Weights of a small image classifier.
Model: 0.669M parameters, 64-pixel images, arch regnet, norm batchnorm, activation mish, depths [2, 4, 4], widths [64, 96, 144].
Data: 195000 training examples, 21.5 epochs.
Rows from block 6 of a small image classifier, named by matrix and row number. Rows with one number belong to one channel. Each number is 500 + 40 x the weight over its row's rms, rounded and kept within 0 to 999. All counts start at 0. Numbers have three digits each.
After each channel's rows are labels from the 100 images, of 14848, where the channel reaches its highest value: "top examples" is what is common among them. Only what is clearly more common there than usual is listed. The data: simulated telescope pictures of galaxies. In brackets: how many of the 100.
# convs1: grouped (4 groups) 3x3 conv, stride 2 (model.blocks.6.convs.1.weight, 144x36x3x3, each kernel summed), inputs within the group 0-35
# convs2: expand pointwise conv (model.blocks.6.convs.2.weight, 144x144x1x1, transposed), outputs 0-143

convs1.51:478468469468486482416404489529481505506551500488487541498529433448496504486531427500537499442511521597469466
convs2.51:447471524528567511447528466447568492457475508514418477525481504522498507557505574493531494591449588427428505469567451491499417539486439503491522449511454526453456425563418517478472583510435472522477499487549516483533485410510505517464500519484551551523446504543505546487545493491502436522477480465489487436523474519535482441549484544448510452497516397503536518531499492501519463487552532446550583525518531446474483516529512476512516
top examples: winding: anticlockwise outward (100); tilted (48); many-armed spiral (37); two-armed spiral (34)

convs1.79:563416471448560464557516479484453497494458464421486493474505463555535523465459444458450538493491464493486542
convs2.79:547490506475530543520462473493559502470563490524478468445479531488506489472484529539557538479468412486491475437537508448449497555470465588540421492457439536513460518484445549539522450500482475503521497558515400481553510495462530470553498542485527550476471471494593485487537533510493486455519378499436551458503546482497527493472486480536494457484492537524427509414565427543540545554450577469485504446539530485478492482427477467438470
top examples: small (63); winding: anticlockwise outward (63); many-armed spiral (61); tilted (60)

convs1.37:501546535460483473547445438504455404472473451523513458499486505512580469481509569463474507502528463483547429
convs2.37:503480556547486490486443537574574552488434496548482508479449529525515468458451464520515526478449475434498530535455463516480538538479478439539490464553608476547555505486453532497502512552535468471509434615486496501490517521578518519545488486463448469501512472453475535514446520472565533585447492469542454511553498476520497437498465419419475503539583530480573501599514499514504480507551516492455496539568446524483475556485534491482481
top examples: many-armed spiral (78); winding: clockwise outward (62); tilted (44); winding: anticlockwise outward (38)

convs1.78:519553443446469499500500485529520450434536602549450520473553477470478461494457504486514482424488553468546480
convs2.78:563486490476504410504518495500541526529477504481467532503555542560482513463503535518449498560482481503487606450461481532546416529431496486454538482508500525532483527492536482505393535524576496525484473476454550484439483596529418528440478522499532461399446473544496496546571531540443504475522496437446466485510479471514481526541472535541494447486455434514465509434490440536499513498530495468542517537502483476462431566546425474573492
top examples: tilted (70); many-armed spiral (64); winding: clockwise outward (53); winding: anticlockwise outward (47)

convs1.73:478476566477544507478448475453481525496512411476412463445461449547516504456408505496499496500444512520517473
convs2.73:550487443512420490593523483450503453492468536494521550535556483415542498435475496578487495520493503493475527455490517475474512584536514546446421499550467533491524463521482528448514495445557509523504502570471509522439513442422495451437520487513536494456448512491673507518490543492483468489456519435508507492523477546506573475537483569513499457593526524539493510509499540514545472513535515500525478495460574452522517482462553434472491
top examples: lensed arc (32)

convs1.66:502566492565500495526589518566485530490512532418430531544496510550476491504475546530468461564505482514550454
convs2.66:477481472454521605498552496597474545474496520528463478503402569472481549522457498472551450485521516462518527539481497518508482487488529543475435488555460546503466497496459502523473495459568536478458539403461550513484479514399483531525476557534547537555437545499504433534567508520515437529575537487489492486456536505526522488492544507537503481543564539483413493485518605526472527490515470510492540503430445550511456496386508492515497
top examples: winding: anticlockwise outward (100); small (56); two-armed spiral (50); tilted (44)

convs1.64:483522515497503508520588507524440508470568513548463479555468540563514481513488548513463481536505487596582547
convs2.64:498499473522547475491507547584538516451517486448557503444549546532486449505488454502498477428499496507533585492489463500462576524485530490440490535519446561479450545504483503500567500475405437484443459494496483566447470491435532488523505530568485602408506489557502476461482512503624434453566514553507461479471511505512459597476530549528505470557484564457516541466534489541432494531509515487512518512476573483498509521471468454515492
top examples: winding: anticlockwise outward (96); many-armed spiral (62); small (50); tilted (49)

convs1.128:490486494499440462504458436562432534448481520417471470431483524510420490500483480529473434456464471506477468
convs2.128:531476489481440462506393495505520530543487478526483468455496449475419469485419465487473495443496557508457530439539493548487500480487504428423463527550536507432445477520508498461523472499400475437443527495486454522526461433457516551473500503408492506489479445485527502555457487434468477399465508516527447447381523506484486492491509532440566501525490524459396528553526459490509479458434533484489531460486475520508451548513488513508466
top examples: edge-on disc (43); lensed arc (36)

convs1.139:468467508467464474484512467458597442495469456498497564618493482461537505511448485487496524532570490543514498
convs2.139:514537471482457511487526423516480513475495520546525524462475474492491461540519483509506514520514503522581476542457538515500464466443516446483544508448559471525483499450430490450460503484555609508487457551502554453520563464551488521481474478487533464537468579564502492437456529469444402550462551433558438579525458483509515550517522492530484514560501423534407482415480523520561511518551554557466574495451459505485483513461482501566519
top examples: bright star with spikes (60); winding: clockwise outward (60); barred spiral (43); two-armed spiral (34)

convs1.84:521559595478495468462463592489486528533457487530457544474489552443494467519502560490468518554494510559550517
convs2.84:494516438518545476506527547525502590499476481518553490532483490453497446431460433515473541494487530488536465513427544528514510449559522510568483633553421466514564550476493488530475554402516567510553591522491523501456500474543504499516488455423487493483480464514518475449505534560537491531461489485520497490520488505494484496582482493545543463462494455507554544523512460490595513501462555543440448469593435500486507470432501463534533
top examples: tilted (79); winding: clockwise outward (78); many-armed spiral (53); barred spiral (26)

convs1.32:529491564448449530503587495492445430480502486422538525428538497471418522509509530482515495463545488478462485
convs2.32:561520559524479541495513473478464525554487482484539475474533507544466535509488518477587533472542582488477483460498490550518502442427401533488436508461502500550462530471454442471441484517479439497443485436479534490511507454527479506492512407530469525489502528441515432479432506539456505538517508457429533521475486577500487561479511536511411445505538497533475522495491548558584528503585522479556491489432494457477463442598468551430492
top examples: tilted (70); many-armed spiral (65); winding: clockwise outward (58); small (48)

convs1.102:500490535481498476466490548458520519533467394389459438488474468509504532511450511467464503452443481506562501
convs2.102:548530443519512492515549541521474517507510519554450561521451527515476518508425519500522516505570533440559442501495483475436435535451543538449529493486448437519508454519507499527480512465475406474531469592505536485451548609545524535544509467473478508514554599466472537513506459604499497513489601455501569430563561520490488470511460504451482449529414526504493455467522472480431515527513498450527510463478461525498527500511541539553506
top examples: tilted (70); many-armed spiral (61); winding: anticlockwise outward (55); winding: clockwise outward (45)

convs1.6:567496520446489566581499481519490521493484483475434514544574462482481475510500500551565476511488481444463405
convs2.6:572447429514447511513547504462528494541544533449486609467517455427455471510448484483544490479521475505429548453480481503538534542534539462484562455519535475465461540479533454476494520527447489521493537448501506465438489545534576493567477493415536550502536508529449420466474544493568509474516505504476535493520533482493496476529505476529509463547563623515418478528502510504500508523587512452541424507481546593477540546501526516525559
top examples: winding: anticlockwise outward (100); small (77); many-armed spiral (53); two-armed spiral (29)

convs1.22:498479504459442463466538556514462463517541498465474562456516434539523419572452458538475448482500450479536522
convs2.22:513471432460437497487484487488546460569476475462498413546471529550472522506477447540534531502474450473451580493532562517505493524498455551571489494514440486502459514605480475468524490443567564456514555465485521540521492466487487458568513535491459505525568460544449531387483486479558450513464454450487612532460472510498492491498478525506510577469470494541492499587487482505461557488523509517444455465585442474501426452494498491501517
top examples: winding: clockwise outward (96); many-armed spiral (65); tilted (52)

convs1.48:476576509508509521507430481473505525538450516506515475447495433508431467427489605496494459498524451508560472
convs2.48:524497514506550517514514547456472536547526485380467416515567466425496435540526514504465478557540562507451509472471486460516527480500619466568470494522530465455537592537562495499522486517535621532479508569487486472473440434524489432493506521465528550421508475557482466517494497541449545483493443535489542492506568507492499512484537507506485470494565523459571497436520515454522528510507511440482449522492468516439449455443507534530500
top examples: many-armed spiral (76); small (66); tilted (65); winding: anticlockwise outward (62)

convs1.54:491465453551541479512433452444561472476468503486475527445515449474458475477587438468499492454523521475545438
convs2.54:472493510427480461533495494481547558425529512491424515487518486498524514551444549506569492503496477523519472456455465502497482506582455560519560517519502487477497539553555506469546420460542472475423507435405463522504542507470476490572525479423484531414504551515593494482533497438468461473485486505418458548517488559502476489512493541483504456463491490472597491444536517522493512526552579460493437553427466474509475494422531551465541
top examples: winding: anticlockwise outward (100); many-armed spiral (66); tilted (64)

convs1.131:506476464507494531514464498466479471563517548459453496479566476476560469496566549531462581502584520480574528
convs2.131:486485462474441518522459581532475500530476490450546519467422544536505466525475473528439546546544466519460496489525447447494482380431485487567467505461524483465533450542533445527464503470462517513468517454425525562478576496473519468500467449501439498413515479527470479417496472522502499497515498436482572549525446536452540466519526537460402536496532504456532533470541482519484491499476494534519461424510528480501530475509502347518524
top examples: many-armed spiral (72); winding: anticlockwise outward (56); tilted (46); winding: clockwise outward (44)

convs1.103:535498586499512487440495585466565503505434529494473441427458464504461485565484525470485499515442499504543533
convs2.103:554512539536519495485481455502508552516434505478511497478494461428506474500446432483541536445450481480570470493507427583471572447458514577474548470489537404394423494531509513473486475486481517550576591486490501482540574475485490489472494483489530541505456537565467494511474530425523536451549461533468490504564509523518530507537557453555542469521484501522432481400462526485409504508500502483533559478472565498569505503493474478478520
top examples: winding: anticlockwise outward (99); many-armed spiral (82); tilted (63); small (55)

convs1.33:485482546491443506492525534489425482473455539470544499500440480427474512513450494489484449513557503488465373
convs2.33:476446435457505466493522471484535473530505470481477499511466536528517464473549488518440446533523521527454580474458485445542434499530520523491424524488491424482447514501495463440482465448411476487569514490396499478524526468442453488528494473550519506466470498538461544425404473530457467424513534473428491475546458480496501615485455492441533468467484525476530507526501498470448476481502471502563578501550572512497526517588461488414505
top examples: tilted (71); many-armed spiral (64); winding: anticlockwise outward (50); winding: clockwise outward (46)

convs1.71:409574485518430487413532472459449502517480503448535475487496502488523457500545542474567532502454461482525546
convs2.71:485497494497520500490447489542459470523446530499532531512604426410465496527556480445459493472431503443506490501501528452510467499546514468490559423443499532595483441500547488404440503504507519486488474586500486465483435516511499476516548598540527561552526477521598498488483429503495438543506442500522470484471467474513451460415513534469503554462573499501534540497512482495484511490497491567455441499460457505460417541512485566521507
top examples: winding: clockwise outward (100); small (66); tilted (61); two-armed spiral (58)

convs1.123:444520498509446535469506471506482470465489497454514505496560575418522443506583556451503474527478528476430552
convs2.123:461544460561527467483487522502468463532440537469481479482490497571491469532517576476513444499480440472523490453476477436487419470497387553530486428510440496433516447559480450565503574449516473547558427537477463495489516479487541530518478416481533456542570476503498522558588517562477511509465452494488478507522456511466523471506562509524458488438588495437518446491487513476463489470581534468564526443499448561496469488515480510544483
top examples: winding: anticlockwise outward (100); small (67); tilted (59); two-armed spiral (42)

convs1.124:479453477474465445571497492472563514503499533502509521510495461516440480473478458530402505460456455606505458
convs2.124:569500483512530485524396488481547533455538486563525432489494586444448548531530518529497538468513456582586522496489480562494487542472499556482472442468494470504490540496626502522475494437439518497478519503504526475577451435504498534436491493453459523496479493434451481520537485481446450451527505489543513469498493522523516509530479400543406445552497482466415467483519476483533495495512575462576512517567508451468501541457483531516497
top examples: many-armed spiral (75); winding: anticlockwise outward (75); tilted (71)

convs1.67:455479452488515504466537486483427518475542592464439455554469544526459517506506501511491530528502400568534493
convs2.67:473487402494472532450506538528483486492436535469492455512432457454450526546490402540507531464462498496508570504448473539483465474498430408532525495525502500421470534499455501510497540519414520589483507518499514550514565477519527469435473520552532547466424443455517493465527512412477509477495444534496446486601529565482492411532477517515545528472438517491561494458506543518484517519522493494494530555466435535494498505605521487471527
top examples: winding: anticlockwise outward (100); small (56); many-armed spiral (48); two-armed spiral (34)

convs1.107:469501472466503449449558463483544499553496489508481448455480430503493534500453468387480481496460475411489470
convs2.107:485509512471520504462426459452517586509515510537476538523503575548524479483533491532456540436396440605482583440542562554467495588466458528466448451566437473480492514544488521525482524445508523497526501505508413471440494470510472519473484485510488532560487496501468489549486451488466499463515512527538497433472496582492539496533516501480476479494472519482447494513462512482539439491499437485505508623546522524564591517530566454459471
top examples: lensed arc (75)

convs1.132:547470543516429554498493488466450490516501542443509469471553455493555486470517566522465574541510546460556565
convs2.132:509485544457447474493539488437582481511483514491516515518465513452520562514453519546441468518471509570495476452480488472467488464470477579514552552439506424422564398502420516500507512513526569548498513449468503524551541511510525488484478536488453494544499488516445464470509468425531472566444434443490491565431542450529465370535469509519468516537578474467512475537467557487539479548466474513480444532545491545479466528510440467525498
top examples: many-armed spiral (67); winding: anticlockwise outward (65); tilted (51); winding: clockwise outward (35)

convs1.12:516445490482470450507446501539492491538514512516419529497559528506543416558425441528514449520494457463539456
convs2.12:489433501448447502493503571522547436539474461538492528489440474572479489418533458508474481534437488468474464506463523442519517503413436546426565547522427520529531499476424489565422512442481509494510604485514514495512558550517587497531515485488566514491515528467489460475434444493528525458520520507427474495458519494513537412494500543465550532466532586519518461557523442489421543487552507499523513500538478450460498511524456529520490
top examples: many-armed spiral (61); winding: anticlockwise outward (61); tilted (57); winding: clockwise outward (39)

convs1.100:446486499429505477467536459444448513491536430458441507560537499522492523458424501550462472508478580464490473
convs2.100:456476447495508403504519497485478468450509505512458440432508498524468523525577496479406541505545502452554508507443454481478492445421506520484447458501499514441434526461516474538530479521483499526412463485486481526513517565554502539533503503500486505477401554444483532442481541458537473493499420536510512530522494491501524425458511509437530519403535519419588459514529643503521510506545471449525470497500479505506512523578494506556496
top examples: many-armed spiral (65); winding: anticlockwise outward (60); tilted (49); winding: clockwise outward (37)

convs1.41:460488505564556433522436414480527504542477550522534495459496472460507488458512519522486479470479401502543439
convs2.41:398511518469470506539552494447535478502453520449529483511446462484523542606500490489546527521526425449564494442579481459457478526510509546532508556500480536509502511486479477499518510515477521500501444554503488554575475634566494482469489465490460536522476502508539508512560532526515529482523466497501486448539479477481464467436515463492501475519524505445414453533469541446485519493615568504424588502428582521525513513460540541544513
top examples: winding: anticlockwise outward (100); many-armed spiral (56); tilted (48)

convs1.70:485435449558471496468436505475519511467535551465503539498495496437480551569478438539573487473458516539460559
convs2.70:498441470504427484518519488448557547490485480508476548516485489462500454500499474496415486447502545521506497534464484472448477538409489428449510509588500556466505501614442518493536499502497525458467483520491419489469488440448477512552499428444500515505501520472502521484491487518531474472514497422449418395516438519479506492588592432474613480474576470507471528508512503445474449523484564485537511490513582498525503540510505477456512
top examples: winding: anticlockwise outward (95); many-armed spiral (69); tilted (64)

convs1.42:546503549483453502490455506565481437513465455512576503498530491450482461454485526552566546481472561416490466
convs2.42:550472570522560475506465502451467462561459498522479540491484562489507460509468460483508497553579522474524482563474470546503520488479605521484540477555517480571471484510503505472524489497519476460494493517610538452536539418468491515458505522483527494465527436568399396526414537572544433540567554512498499509467513554534482458482518530480551536462448580506487499475476514458525485503478514559424457490487523486491496511455519447589486
top examples: winding: clockwise outward (100); tilted (70); small (58); two-armed spiral (55)

convs1.92:568559485486514525558483492511480507530502523515460490482506499498514445438490612524383533499467475527555498
convs2.92:479508519553448487462504501503499599485521531500529543512550456514530509611491460511556539504479519537496506499504494474546536473510457524510514475536526518464449543559469503471510517429475482553425568513512496405513523451449474496542483515543428506543462495525543524421556534572508486480560438549497542489556482584528505444579525441560470513583472490511479450505490625546494480511562507534530471502499554589498532510481486548469498
top examples: winding: anticlockwise outward (100); small (63); many-armed spiral (62); tilted (61)

convs1.50:500500596452466533594494441439440527481477493558473443490485487447475454450502477471495548478487471472514474
convs2.50:538461522523447419464491544502492512483582488550556538516519551471498531525513518501565541436507495500473558444488489434515544589496483404500494481505604551513565579481512532575490491558592468482494518511513550519572471441471478443559525521458457497509450525529473591546449480482492583460522495458441519470514512510510515464533481526504543491577512518467461452434569534485422463500484498472494485499549498530495477479460467448516502
top examples: winding: anticlockwise outward (98); tilted (51); two-armed spiral (40); many-armed spiral (33)

convs1.101:549398518545534482535514477580473460457448459504450487509516374541508510504488526480514505467489480519492487
convs2.101:511427477533470486452528495547529477500523569567523500477521497549505515491491482474504498493434462547431471537475492470510518507504466412506501551498511515566571490485540451467496469539502526544443542517516490513431538461492554529473494524531499484500454470505481512473531489524482558535460516452487517534492508598503545414452615502540471525530554648536487451605521486501563530493535505431459555566388515486505481479522468508476511
top examples: winding: anticlockwise outward (100); tilted (58); two-armed spiral (45); many-armed spiral (43)

convs1.76:438388467489495507485522483465479474543497486504489428490512508590511473482442524486525475466431534477421490
convs2.76:525504502470453514469488531463520579498513445425556484466416475489479537521453563509473472476422503475442552472515445537475408429478457545436430517499481474530472531545509489608524576489546501546438534463433482502443507546485528488484484482562479475508481476528444533561517461500504546524477596445508508501397549501515497499568425537479510464510518457521466485482491487540476470489506469427503504547474411523502513454442507522481473
top examples: lensed arc (70)

convs1.99:483495463474520514519494566513526494545471460441451401475498464560503509485449474402556497519508486511427473
convs2.99:494486538478470471463502443541528427472491459501503468514503531514501500494479500538498536535429468487544444542498485468460552441483485384548518467516445494526465507467436529462596497588563563471566509510541559565461446464491530511589506539550532451438433453530463450473472486482485513446495618500466587557473473524509488466481468509520525543473507513454476544519492486481498520480506461576430421454486468464497482491480525466542461
top examples: winding: anticlockwise outward (85); many-armed spiral (65); tilted (57)